From a checkpoint of a small contrastive image-text model: encoder arch vit, encoder norm layernorm.
Rows from block 3 of the image encoder of a small contrastive image-text model, named by matrix and row number. Rows with one number within an expert belong to one neuron, the router's apart. Each number is 128 + 32 x the weight over its row's rms, rounded and kept within 0 to 255. All counts start at 0. Numbers have three digits each.
Before each expert's rows are labels from the 100 images, of 14976, where the router gives the expert most weight on average: "responds to" is what is common among them. Only what is clearly more common there than usual is listed. The data: rendered scenes of toy objects such as cars, trees, mugs and chairs.
# router: router (encoder.blocks.3.mlp.router.weight, 8x256, trained with AdamW), inputs 0-255
# up: expert up (encoder.blocks.3.mlp.up, 8x256x256), inputs 0-255
# down: expert down (encoder.blocks.3.mlp.down, 8x256x256, transposed), outputs 0-255

# expert 6
responds to: count: one
router.6:153145157098149135107128164128065101129092116105098140133174168161109133141135094120091090135130168116126113113100138150091138156114135158170153165117176143123153193113161134121198124092068159076099134095122134142080105147104129093130128128069178137115142179142101101093169144099074177118145082108163173156138143109166121115124131139204044097080143114126133136084141111120131144089167169139085159144123185141082087118163147142118151079157175144194145138115135096095139126153146143170102223151140119114159060186132090108091146122149186123089175133127090106146114061118140111156104097087120212126157135115111040199219129131181084169108117107091155197140160184136087133149144170116152106098100198094142095153116129119181130113125178123125135119108152105103153162117098101
up.8:119112069131130147161112126147140136137127119170127148146141108074121140108104181148076155120109095219096119079149100158168184107099096099123151160170146141107198128175102129186135114094138072124153167133117171101133224150108091141117093137069143171127124070131176146108083113179102135099142177144064122097161101118143132083138116153087187176149130068154139138130115096136139125143057174151127156123166084132072107133101077121154098097131113089079080148144081168142135153131109185119108040148114126082155126175155228184167162104102116175068113102183109132115146091181106110120151170140189088111184124151079102114114122139151104145147104058135138135138094151189185143114116130151102135142159110110149147128115108128056071099122121172112166149134143126115130126111122143
down.8:125104125071141103053116132156094136108155083134164109061184224122152158123141179130082073145100101065212177154172162109099118176127132138155092144075109074119075162139112108059096133127124200116160104134107082123113075156111108116154146136185142155133168163131085092156156145100205114187143120137182114085081146115117148140119093155140126135133103118134122182118136145138102122126143174120142128114184147155147124162153091071139137139112090156173128163117090124148168102110142077144086109152154104134093196149110098145119085109164133120237130105088142116161099142108103131111098111134116096109083112139124193069130142130110110146143152134094111122080126135125102128112106138100207123128089178154177128152186097161134163172147134030134154102146136088131179141140167094
up.9:144110097117138140121141141087139096095186071093179126085128088145185121140127154168107117089048140112120136091123109126141125109157098161133096101173179156120133175155122143091122109106119104160153117142115058138192197103172128110174115107074115206204143129134148108201171183140122155095078131146070108081117091122126160130137129068140225044163152169180147097088104186107082141091134099117127130152143135148149136109136128159121060136111141119140101154136138139164132099118114186121056081125077098137046161121083118108105119119123083148108108120107165150086114107128122132144144133167144114077204124177119155147113094157084095140211133137084185092130143171087121127091098147103059115129095107152130102137149096153098107140103147144112118120104145124152064109095162095
down.9:099140128122089162145099112157129120109110163163150170155119144159063104094160091091139158141161057142127066122132128082057140077102172159154119136127134074110075138079178072140148139110160098192203115150115121120106103102084088132115150081141089044134118188138110147109086145125183143068133121094161123093117094078133130141182163143121082116107119106122084118151154137173140096139116146103084140094162172150106102150099119094162211140140136124093138092118116129110085176092144116157146159162135086102155115159119167171149113160161175157124128106134125052128138158110077092149119091098077087127085129110136119076058141109096173155092170035136133115152161133121125041133110099114142176156074146116119092088160093119169103079163081109146080167122141108104188110155094119
up.10:153125091093134141129141164154099059125122154134075116081129136115067153113143122079107078148119185088106197055164089161147127150073168113175135113127155109130155157106143097143234135126058161117131119126090131149164128145143096108157127083100128095164113157128140164080140118162141122151161093139174132104166142070135111131135148108165061148116081125166178123132113114172056075132137129187132093111151159095085120161099126120142102093143152090130049079027127091101143128144153161121101194158113105099094018118116089132133090069120130169113142181148134089115118106187126099146119135085083156087126100148158116104160138147121097105115124108098128154111116186135132101097116069079090110154098111118136069116113111128140118080119140117159132160121109075105157195120119056
down.10:110149127106130139073145147176100126136087122099161110201170103108111114141088049110128166073140117088194081171154172112159105157142070129114103177100160120096185092170104143060094152140144112118121121062138085101112108096097080131084090175099140168144123113122058107098139082129138152096153134175129156166111132103159176117130130101168141094105128077089091088106130117116163126114127104134139121080086110109116103150137146156140087070106139139115127176172184123148062119100166133143132093106087077129143173118103123131081136051171168107190127081097159093148098109117169140093093138102132134131129189115130130144208103115102140083116118144118039112120075116110126119168186143128126176100152182117096061066114173132106175098105153098077113101128134136073085095068120148
up.11:116155180135147098107131102135145189197115139098135179106137143131106100136134103130089175146159132136102062117148136134102122053147130157180137097111163159114089133164140127127132105116134138124134125144085069166122183132120098118205108160130156112100136136145106099108128117143149098157082135169136144097066209090124117099064104102190125153177125141106117092144112079167131138155098123112093161117150073140111208109122089157156152163165141089120163073146087154159096181126131204158086124108085075082111122149139067101130166202154127127173189076153129196131130131171113149143146175169133128087139112227098132114170136181167095084179105107167090126152076133126112121084128105175102094151163132139104125111067117114137117116109132142183142113147096099177130134209197116
down.11:182123147135143106162142140112136156050131085150105125122147147201139155160108084159107150171138106069148145121122139062147122220121111136152117150088132037160178149202141138177081134108115141155110181075159179085165113089101147145143124124089125144174188054108180205162145161105132102075129092148104118147123112105164117149102172137112130129191141098108101135155098176135114112123142093090180070124131148104129117181157139125118151148100152184088087141133154139095150061130181127110134169128111118208119214152120145148136166061140134070110113184103107067095105089116130097146095103106125080119174148086147141129144149165145152167119115119111133134110122146190181118184130151077185143142144160167136131111150125091093146165138112136122109119126157107125122104095044120

# expert 5
responds to: count: one
router.5:158158116130111134137168123165125150183135130133099114135114157142129167120068115102179105179125145164078110077087085109115078178073158110154168110131157163087063140124113135159155125056138113120079083117066109088134193090119168120105098125175130113112085112129163160108193134175153160097118144126158161151152181133163165127126067097111106175129154192138176108082134195151099087135123131132097214131096040095141140150115146090138162130096152132150042117109149156125131162175113054122125161136132138128096078191119142138153135146114137186105137090128180128186086167147125120118104141119098153119124127102180158155188118134222063090142122119101117124121158127077150166169150150128119146097110131134137141080155130054100148107159170164107096096157144084080086109103147098
up.3:144108097133122095135138125139184145123093187123119124168087086122145126187197135244087128152171165134103142138167109113159124142084112181099142183171118161136096117094154128121098153167155102106164100115115120179120109109116138119066132099125135103134155082165104167148122091124135125070086124078087116106198054129124112118109108111118107160132094116125090147157149114127095169116138089110117099106119097106150127068124116090162147059112131136135166122131155186133111159082052083125070101137150086165116089134131171184108149139120142125142186127171158119193125101142071116182121094115099096138093180141206123096205041165111111191093100125199141088150141158119123150107102100149109135081121069108091107127119112145086123092154114111183141103187067123169130148139169140
down.3:122140202143168162103141195026170120096183113047136155069146172152151161052122141125116101170154113150157147116152149145093177136144102137125224121144109158126165174167164142156048168137086090171153149179119126130141172134141179115178076110120123089133176174185141109098094133133098077184104117177152111162137091134105087137130142134163154111118106133122136149225111094123151097110189153107165163159084139145109179105153119147172128112119119122136117087079107150137172116138121090149135104079134149148097136113175116176082137143108146138139130131112127137143094148136094114173167103148161105124146082133149128164124116100108187139095153136058165083131129177061138155126081088144119138108092163171170194151104137130117094164112102136110152073105090097148176114128072118
up.4:097145144150082112107157149085161130141148089100122120136116109122121147097140104122182119090145159136136140166103138128130161225166155147142169160122138123124167167161105144117150126131092167078131216170131145145139145119093151118166154187109124132112123149105179148108130139154191139113116088077128171116158134133098115107111092046144108115145135071104143149093150139199132164104178145075123144159171110061089113162129139093120136178116107151152111187191068150133060119082118140149075140133086102113135077134134139165113125116135207148082179008184110112168095109142187126172141113134104086122147113127059142125100133176143109077115176124118126153110095141150152179031109164124091070119145094127121136157136149148152151155199089090157108092123137100141083174081114134
down.4:106152104157127126123070108174097179147114111127115092137216116094141117117159207144091149114136152159139117118095134188087121118097107105111096132130190115046109050125119151077145119145149123156116100168130156121110119166147145163118165129126132136128150061136151155156181081123064078124095200128153131120145148170131141140131105145139118164118106201129135102145102169161109132127058135139088116092114177163161124167126179113178136085139100101118124110017153121173152139160156105110144143087171154177150086086094158125160134137132131102054082180142151146141114156121122078079075199113096142114140151129130144104105121167131139161144104181093137108152168138124134171171118078182160107114164078146175135090085126088086149107059177166195110130085083187127148100110143103
up.5:110115055129201117155059146174134085089079132120122163069105110113139208148111098102184104090104161078140097163159103151093125183128151129105119176132074142140195099126113147107133128197130128133162138137145155130155068070157152164099106098124159115116167120141114147097109105112179139146169158149150126134111177135091127150106152192159085136158200107142132131137183160115207096169121138212122156139116115159152079109087129122132146100166081138058076118181155133139076128137126141168118107128174082103100107098171099161106099149147142155172166193176142112134160145121093149140147134127130128211103146162127168072152119176152175126191155176131097135122086120177098111149133060097121101161154108092138112099170132132143158118180133077094165128096142107149163159159174136
down.5:103111143098099072146234117104147129168180138134099114114178149162136072121101165117088161169090092125099138128162129099198088114122067132172085137072160120160062124142145093173137125138140147176167178165109112137111138198121059091118113122094128143103147127143130106114143141163115140224103089139067109128178119084157163122129135082199173135114137082064151133098117062128103164203126097117137087110114156113090143162086158137100127139176164103090139128089111113144183123125108087093149141115141177109147153142129162117121150105155145104138078175141133168071109108089174168078116105119132165056122122096123082160157138099144125166150146137117155093119117199130097184159181177073096174101141156158153107148103116123149081144092136134124138196136168126103123174168151104
up.6:143140193157150145083176180206126083143075159112114102153122106171095148166192125140162116111142137099144124137105135091163150146114151194140170078178125116089163094110087155098143114118158177055098089114165140141092151144112170091110178195143152134107141072135072134141094108121176082093061111067129186141173125129197125131158073102089110166051104148084140143113139160151100177163131131108120115135154122097114129137171101183137139165104106117110092147119127102212117149119138141128153098143136160143114114174134103131176114148172133150141196144144131101168165131168136174107103129094105139182124149172072093132130155124201098062088167194177148103087160126126171141111153131086159061085110115150140123168119125132132138101132126180084202090110144111111137162087110130
down.6:126114142123093136129058104060170162102149154136105124093161122120135115136098207109089149148160125165108157161140130151077112122106114078144125159205136148123126121124158111123150147125153117196158147156176104127130123142099146214122116115122138155148118156131175095115201147136149145127163155092141095038127182108103116113091124122105071130122134177162125142126102160136162112128127112087126200151103105135107167113157184068098124061148137134152144110142130113117156145166131102184120188170162107139161166139118132117112127137115086061109077160182091172096101082131111074140190120189112182147164138140119128114115129168140130109189114079100129192112129127169132160224123095181127088142205142047107108149127147132109161176122075091192089095148096173122175133185136169

# expert 1
responds to: count: one
router.1:168135112076111168113142126112110095123127111152127095133123120139130155095123181147163130174081149143132114092084088164125113089078135087116126136126097120099081143105104112144088150124205108181133167101092125116130134168061103063146090150119129128129229140163111160063161139103176112125190096054100173084155174132141138088143122132105152148130169187128106126165125122160162164128101149094060165125114095107155086070168110097139168146142145102178196076124151124163136114171147101099152088135151147112110146097099083114119181116177139112108065062158210127136114137158137080091107076144117188156111153162155173132116150116083150110202115136070077147148081073105127184133109196163109133172129118065110132090122071114114124140120094099170161090138149106146139114096158164
up.3:174092129122113167147101088121161117145063175129163091155142166103139117110100135124087156126101168076119149165120160165126131125207177149147153105090100042146097175119103116156113137098134127096093158152146125148149127147088101122124175150126079190176138157171156140081083139118142121115033146141138123044115114127124167126159095064132133090191133086132110110114119099101094161154122175098150170122180180079158135151131082111146147133034181096143128133135174129134116118100114114150098184202136124117170136137121133105142188168109082148139083125143109112106159121131154119137137141100139173186157117121140101119159151127109108118089143113111101098102080124090123085135154197130132084171072131155102114023088119122092138146073138146132153175115219133131147078176125201
down.3:081143100089176129149111136194126139120101090125135194169141118133093141155149120157150157159130134123149121036118135128149147171062104090076135144153134159148199105152122139132140100098094137146090157093091152098153112120111182143156088119116157143093128126134126110098112185093164125117157152102095147157137154094108126136067166143187082146141140128143127145134158167098138079122190149144118132144084137142059084106101178099135150103142099143118180080089102101164089187156173100082130080014166113130104162187155153134131053155159194083131140126104089104145101072149051115137113162150165137119115131106122118182160161129207159096120078129106139126138108087156123100111123111178179093097146120137168082109099126122114128077150191200157068137117111121145116161114114055
up.4:192132103136123137117131119134062110139171168156190185138140207203142166176162110130117136131170085121126068132122109149127152108088111107135155102110178138128143124173157124157138134122104126062208127188114055150124100137103117138126149112181119081142151084150162133114153121147075076183138099129128140120147147170140166141172072085120105166162120140140107144154157156104090092148123155084131110146153137134105145124158138093129154101133135102122159157113124132155169123186130115176183100113161137158223133106076137175164163137183137119102141083112094080115132170175091147134094106159136179150129187105162186074135129164117136135035143130141151099132174099175186062109131070147150132141120153157162153131083148191084128098129062177163148170147067124160174088127148106
down.4:083134158143148137107189135058230138179128122120138098160143086150108092160159129102145123143155176132100109117146164103118109148188165118169115163157123111128180141126113092106129171156083135204092141141094183122127145116147146200147141123109114138037114113125116141151089090131183136092097080152117080151151126124189153149059118124099106111113073134151176075158093142121084186151182102138128105106103142110181142102087125224111125161124137141148060140156126139161098182089123148092080183076091129162154090128113091101092107110093150109114129123136141148140128063085115190176160089119119090095103149138087083124137104123140087193116133142123097119177098144125146128127102178167128094103135149062118152106138146111169137107091224150111088098113169107147139096124149191
up.5:117196140115064103098166127112114125144128142143084132090151130128131150119110153121133111081121164157130167113129109147119138115140167104124085149102076145138161131123123159090096152094107139125079097090130071142094104088118163173097108119158093108104131175127161092143080158103125110187078126120178200079136115127170126143220099119146122194206148131110074073099132125132137136065119158089113106108084082069173086130079143167096088109084145136149154141078111137137158121149196123153194166147131228160107170156088110137124099143144094113101126162088143145106152160087124166129128113176124134103198134178066148068076117128142148116128153191133164098173094139162118151108161058156129105138141159077145137113159100149183179107146128125128120043107192064104113144107118130
down.5:155103077138126088101109132126114122140075139110135142077139100137132093087139131131152096143110154037135139177163099141153093145050123145173168079165109110128144125100134147168145128162154129170120134149107163135139109196143113102173150170098125121149128030116114139166172173104130139089207108069088167136100083102066196104153142129090194127114091155123128167130125118105106151134106113124118157151156109094133167145127150111106145136163118114173154125082164043100146171125071162109076079077166133129132095086133116162092161061119093119182083119104144082130139163136148052126159083120164105077104140095121104183129122107207139103148137135141131162114167132163158155166135210102126077079127127177078153124151116127116175170044125150095124148096096154152110067135146144
up.6:159114113137096130169174124122115128135111111201149120138148155111108078126176162123125138125114115092145138117132052116114171119149143109127121121148119090135103090051141144135130088070126165098074141097215128153136188133126148100157084076160136128144087108087209138119162153098170133095167101136149126142045054193108149075119142092163113086087130105149115143098196136083137114143097182190120104121118098178131118157132156119089115165118186109164118147128133071092087170159102166108111103161109115114157146137174123143177119130134165176171201166147175090195137145183140155125122147120077120200123103163066157117121156091074138159084108102136105129126092109147131103181141122142165104090105062171182194174106176117102141082130116077097137164137127132164125147175110117
down.6:091085130061131129125130123104148126172203088086151136107142100151133162132144125122104167123160076089093147156073148081154100144142113152114101117135120163193152116093098147096127135181118150185165129184106137061141087134148137150143135111122106159093147180189100153136135114087087113066119137207120086098092158072088096166078156118122146100115140122103144174121102110121142090097080072188160186158133171152097121095143094135127120092077086171108095115174087157174103035119160130142159087115122123135108167158125065104139161161154136137124109071137128160184136108080157159149122166170186111130122092063152097152097165099163173128113136092142141134129139181093139136091151126116143076114126068126146073070134062109152153125133152133090157105164134146061082117132211149

# expert 3
responds to: count: three; pink object
router.3:109121157170137047143156133107117127177181132153113143137128085159111097171176152153098132155159073137141117067164087101205095092140085087112072098170139106239123103151110138109109138127159112146142125100173141151061141209066123123116061159163166151113124153108167142172138155099176117073111155140086112098127113087124185139123056123140176163061148095096161164216171143132096198130152172153128148181116090164176168173168148122122117182128121102146124124124154130063075135090154110108133095106177123097145174123128087126120164137149142168162162142156131099122108175131124091151087076135142078134134204122092118142121159097120108142133082170160098103141146120107107125172132124125143139115167107083102157161130148104085106105070106138128137124123112140151061092127122092
up.8:088145158103128120132148130105104121143127144143170093157156095111109052104155191091081170122145168114085138154137138142143146193179094148148111091178128103143108087184127085136135145099147137054068137169170118125100099100117104070118173134140108182134174126145163109115137089100155121098152120143181107094102175059116139181127168099137104098190150081099147145125125147116136139125122132093124133078089140184170143123157060144104135124128154117112155090099154125118070133205167159138114125114225120133123097152153179131132141144145140152148128155117109150119134134123082099119141182137172219108110191100059147152100069139063132161211094161101140119148135148092109140133104139146200096148127121116102145092149027128096151095114137124212126102103157167187145158163167128
down.8:161104096121119177142105129094174102089133124105170128147166126158077132137116093144088122097105109150160096137133220060117139065121171174187138179083171171102143186103144171101137078160095093202181095137080149057168141056087174191104087131120146138093116094130144133116129167166133113146111186161144187152133122161174151108188147126118154099141115174190076093121125075170120070181100110137146122176162141130120147161074165148110099149153081163126070198088111159114111127094099075129153124083095130120076147120092155114136112099144150113147118134114135144174139107174121167154142108137113100154143111156181084155143121158188120099154102062155141113117141090126121093108190089093077114115093105121138152180092180070115143151144147125107113151118108146098152092119102126
up.9:154165176071202079150095107088120099142153129166089141180139120096091167152172128085178083121083157170143059166132142155145113159121129108134126129149132145127124137110178206159182162088113163113133075116118082071133154156090103135135100089037060112115161136126154122174068049153094148046132131091118102150119159104161132166095112133173110205140127099071164141106124144178135104081117128136124161079141111117076151114131131163131063140123145131166145148168146067120089165138090115133180141147153133192124135108101100150178170124121146145152090121093153134132110085135130107086173067164088100139170112153162173138200109143137133108084140099184131133148088115154115181117125112095107098142111108086109157095072114076142098134117145127120099113112126064108176133083122174
down.9:082089153129141164163127096077154076135056138110159168122134150115139083079172143113105200081127133101105128150086125115153131108195142126130115154107169097095128148178067086106144112190103120135131151090157189158137136111118103094128140185138161141117106153130104080085153187092110139109085146124121141123134091108129140102145139144154099052112108136180126121075113076144026143140079135130126152181137066123197073166146144128198155142153173093163108094146178102110134119041141178144081160145083111088082147150102172123108178140112160094134141064116110093174149164202115181159151107117123174130092129121092103142123136125125117105177110149118139122112101194109152086129140150205159100143138135162112119104120129206110136152058094154100088115183118167125124110101144126
up.10:155104102132155161124078114130085085083076071145144126155127130121149152155105100119104089129126098180109109059127148112185091148088098109163124136093162154134125158140135085094114124125094083093138089177073142121121093125099112166102104140109111093122102159137112167118154188127107093153167134144075150118157155136085175101108156120109097165147117121122194050060103077160103150141129151116128098088124174202140142153124154184150118119134116109170106038094129191128123121129155135120086135114130164108160171127154142076127101172141084096121062175097122113123105129090141080067166165128147152140158116119189116138149127104098159053185089081112094046130145162193146089198114131135059209194119163147107133103163109154082134071137145120093129182152116123103121087111102159
down.10:105148123106104054192196160179155187088162108115135069157104122147115124084149141154099151172169130108116188135108082148061108133142112133101149066174134109129181123126146133192097103092119061128135084108150142155160166103155105069106089070173087116136056172048146098096090131177154123069103099088145138087125136113144117099152103152173156141193139099132090173145154132125128124119089107086089155152062151118082143165113137136123132150082160144091124128173067069140109110116118104064134125196147107099095082108105086130150092107117119107110160099143146166136138145143103177152101165082151098140097164154137113111100164141141144146088100169127142184100164130061128201150132108130148104133151097095134107135096155052143113128110164186134080067124160126145107098114141081
up.11:123141155120039108115124117155133139154150086085158084067120156136108172141129072122131093152184155130131122181142139138098143100167142148115139123183153171130150159166125117079142132114103106143120133142098132169079109084064091163159123105192114126164136107165134153105123164127143130088151114118109142086142078171129127164140137144134049153073132102103153134122106104134127084146136089196118136129161166143140246176131134107077126165171136133112138095116142089133146079097115126148164119090094150168114159125134174164121137192177117116101220116142061132144161085099114134107137157129142176154101135163119116088111138143187159163127173115145164082213077170140097109063106120056144112138104176197152145190115099134139136114119211158156102168192126098124114053143149112
down.11:148110170192130126137130100111178132144137138131115080098130122198131116131117147139102135154077139143098138068128155120212072153085107120121135156129106125147117130104127094104143136140067108120141120107107162150188146107119126169088102198105103135119141143106153086128085092162178085210099100111128117113112141106240059076082124117078128103122116075162075156136219110186168141189141106154094060133135130171109130109111124121125119135123168123162129151152148113098116137115075089098156161239205095057160124136157105121085126080129161096140094148074181081114135132133143158157129100087086086094113065128114110131168101105097118081139133128088153146091162164109120144169123107124095101103118121131118119116095105100128163122105132116133095064123055114191136171124160143

# expert 0
responds to: count: three; teal object
router.0:125082143135173080123135185147149138160135104162172091173154101109135110169122068167083164077153146128146113146130143135170169169111111184158120123074156136136113127129166082102107101211147108121150141129152127111096144129077124125117127141162169171161165102138125135135123096102137087096076142170066142120198097111071127151120145152123128113132077119147108100168113124104129155141181108118090046147121114111055152087151153154079121118137084052116128120202183149158128182169088133101099107137087118150155090138152132105090138085052137197127134149118112101171099094117102075158147133141127126051099184156139148107045085137143185113128128097104089153099161103149133111062098139180125146102169151168136116237152133178069085117145094118136096170130159116169139143134152130
up.3:147159071115125170093150142193141141196126116143155095164155102105153183165120150132147171096082147171097135097107161122104169138185134116094166169207124085133133128136169090100146155098125156132137167154122077163091152055127155069109045186173114141071084103161199122108086085118106122166122081101132070110112152092159172149119150119145133164149100121190182132107138130093072140166101163141153179087137096117123122080167157075082132208179181113149116150094126128130122150150104126103122116122125168142169105086083158124139181160106072122112122112129064119149158158115214173085106155087077086171158118156118132145144150108073108178122102122144117103112141097142134126108103141100082146112103085125145094100112176193103130119102131122161110194134124120143154152174165148
down.3:094074189111136107108094126071131095129105057158139115131115097111117059138152147173159120135152159123134110098186133160153096136148088142127117053120126155110156148134105180119138121163131137144120119125158092141167131156157060143094122103107141114177132112141149193089147099162158160075091182176134149121143046104081095085197100094157131116114172205101091138162157153172213077147155131084071118159135130107108100122150131172153120088191088218069133074070177115147147126138133147167143099184110164107139129142168128140169127126110171158166152162124147091137107100140107117156172102144127152131098133109142125120124118123104138122080142198052167126101132163130148110150160150071153112110174101139141131132148105074129106100132101148119132035109093105077060068141115157
up.4:187143095158094132117127105154080185180136154116169116131106154094117146133139152096143079124181120115151116102088098147145037132164145084134143149111126112112134141180122134172141112097120135092144118122116152134044146083150120105063100114151093150152092117148094106185161113155116123174148141149139129163095173125145132171113088168076098174124111141132120138099183141144163161096098127110160072177114146172154117187112097075156126127131145161121134103098107109127116189062115133144119087118187146111162118179211114180151087181127152160143138191080181066057103139105124090115114146163099077101099230152151101164092088125124179172102139127143190140145159103143150178089105087112092112199106150076099149075152149111145125127167106153129067139098135179079153163121136139
down.4:095137112037144147162166129102206118076110202135110085099125123152153094081094156163123146134082102181084110122177145138139142148114179191131171104143140167164124144105189170082101201082105122152165155126146118105176105176077166165176134115139188149119164136116166076106114102038136112142126144090091120113135094124119151155103159114130159103176087147158182139129094139141134093135138112138183113075161118089127152144147157165155117163144149151129154093206129156103112076122149038129136112093097091128124165063126107132111114101110096046129097100156102136146094128127137196146141125126148185128090051144139184132121154090153115117134128097085148114088057135134158126159116167157132116103149116138184146110084095122138097131147097163093134093199141147138124075093146082
up.5:138206137049119131111141102114079136131085157104179143112139145100107185153145131142134193129170203111130089114077106183172153129164079058145116144143130158102155058129128141111191106122112099121148126136152119115125130188151142116081099143154153163166084161130159163069103128100140143146160150120108092160145092146190068145115098141099106130180120085123164103143106138120142151128139102122155125146106163128146112166164165141139087141082166147112122126139194157115118207128110135106110109142158200127117171215138101131149101165169155095157101144167138173122150114155129124107135120117067176165112065095043116098066116121088177143130128133122098156190086130159122150157092145087139167161075143142115086091102111087142135078153191073143113199082085093118195106136112161
down.5:154167118105157149160092101105140179128081182112101117152094134162120056141184115176138071147139063142169136073182152091119167157132194130092093120131175142155063100089141147113071088133129150157144104184107107106134094102077131126117147148153135131149126125142143135182195095106161204099072109119144163124167133130104182170079152139126075179094127122184117151138115160183112098121165201138166082142165147143114113128111101101098141127143128143129124111115096105088153083135132101141066149103111150181100063127125152092087134105098161145154162121105110080106171148137073148085126127161143072110058140130117148078120156107162095090141171127157143145067177111181188135112125121170125055109088153093129094153136150107080183121191128135151146045121112125171097154118162092
up.6:148142142171154127076091156131126105183098135164203138152086108091170122141113104166142122143139149077109152145151184149152119136116140159136149127164055123247146063159080130106116147119130180121130139135106105148152069149142184145138131199115112134168102142131089098141104170155142082102063153132119177107139129140130085136108137159103077043160087135170202137122127150127143174148119171102157071161124216115109098128065089095085080086115135116133143105166056107127145163107160133173157078124137144093120124114173122142151137147104124112100149107114107189101119124101133156161095147120123062116124164145157165100167184122125167134151120127156118182172130149118151079113098132139202072071070138147132162108173179146113128097079128118091099201136100098129117080128084128
down.6:127170105098085134141110107146104082115147177116129101051169108156122100132093151100069078121130100134135161141164096104130113129139147179125144128111197133121122145173131157121137133091194088140155102117142157169113140117099147132138133136129164141116189103087118206170101098073139116123162149127150132191167126074163126183132106126151154180160194110064099118185079135121157074039080110151157194112143115144119178142145137116126173108138153150228105130080135150146081085134120142132212218111104137195086120188173146139082173116126121086147071140144187117121103103159124113126134139186107163149132078114158106152170173095120113120166137098158139092131080089113094130155133116191104126055124108118140160121110145071143147121113156078145103107134126113149174169107158111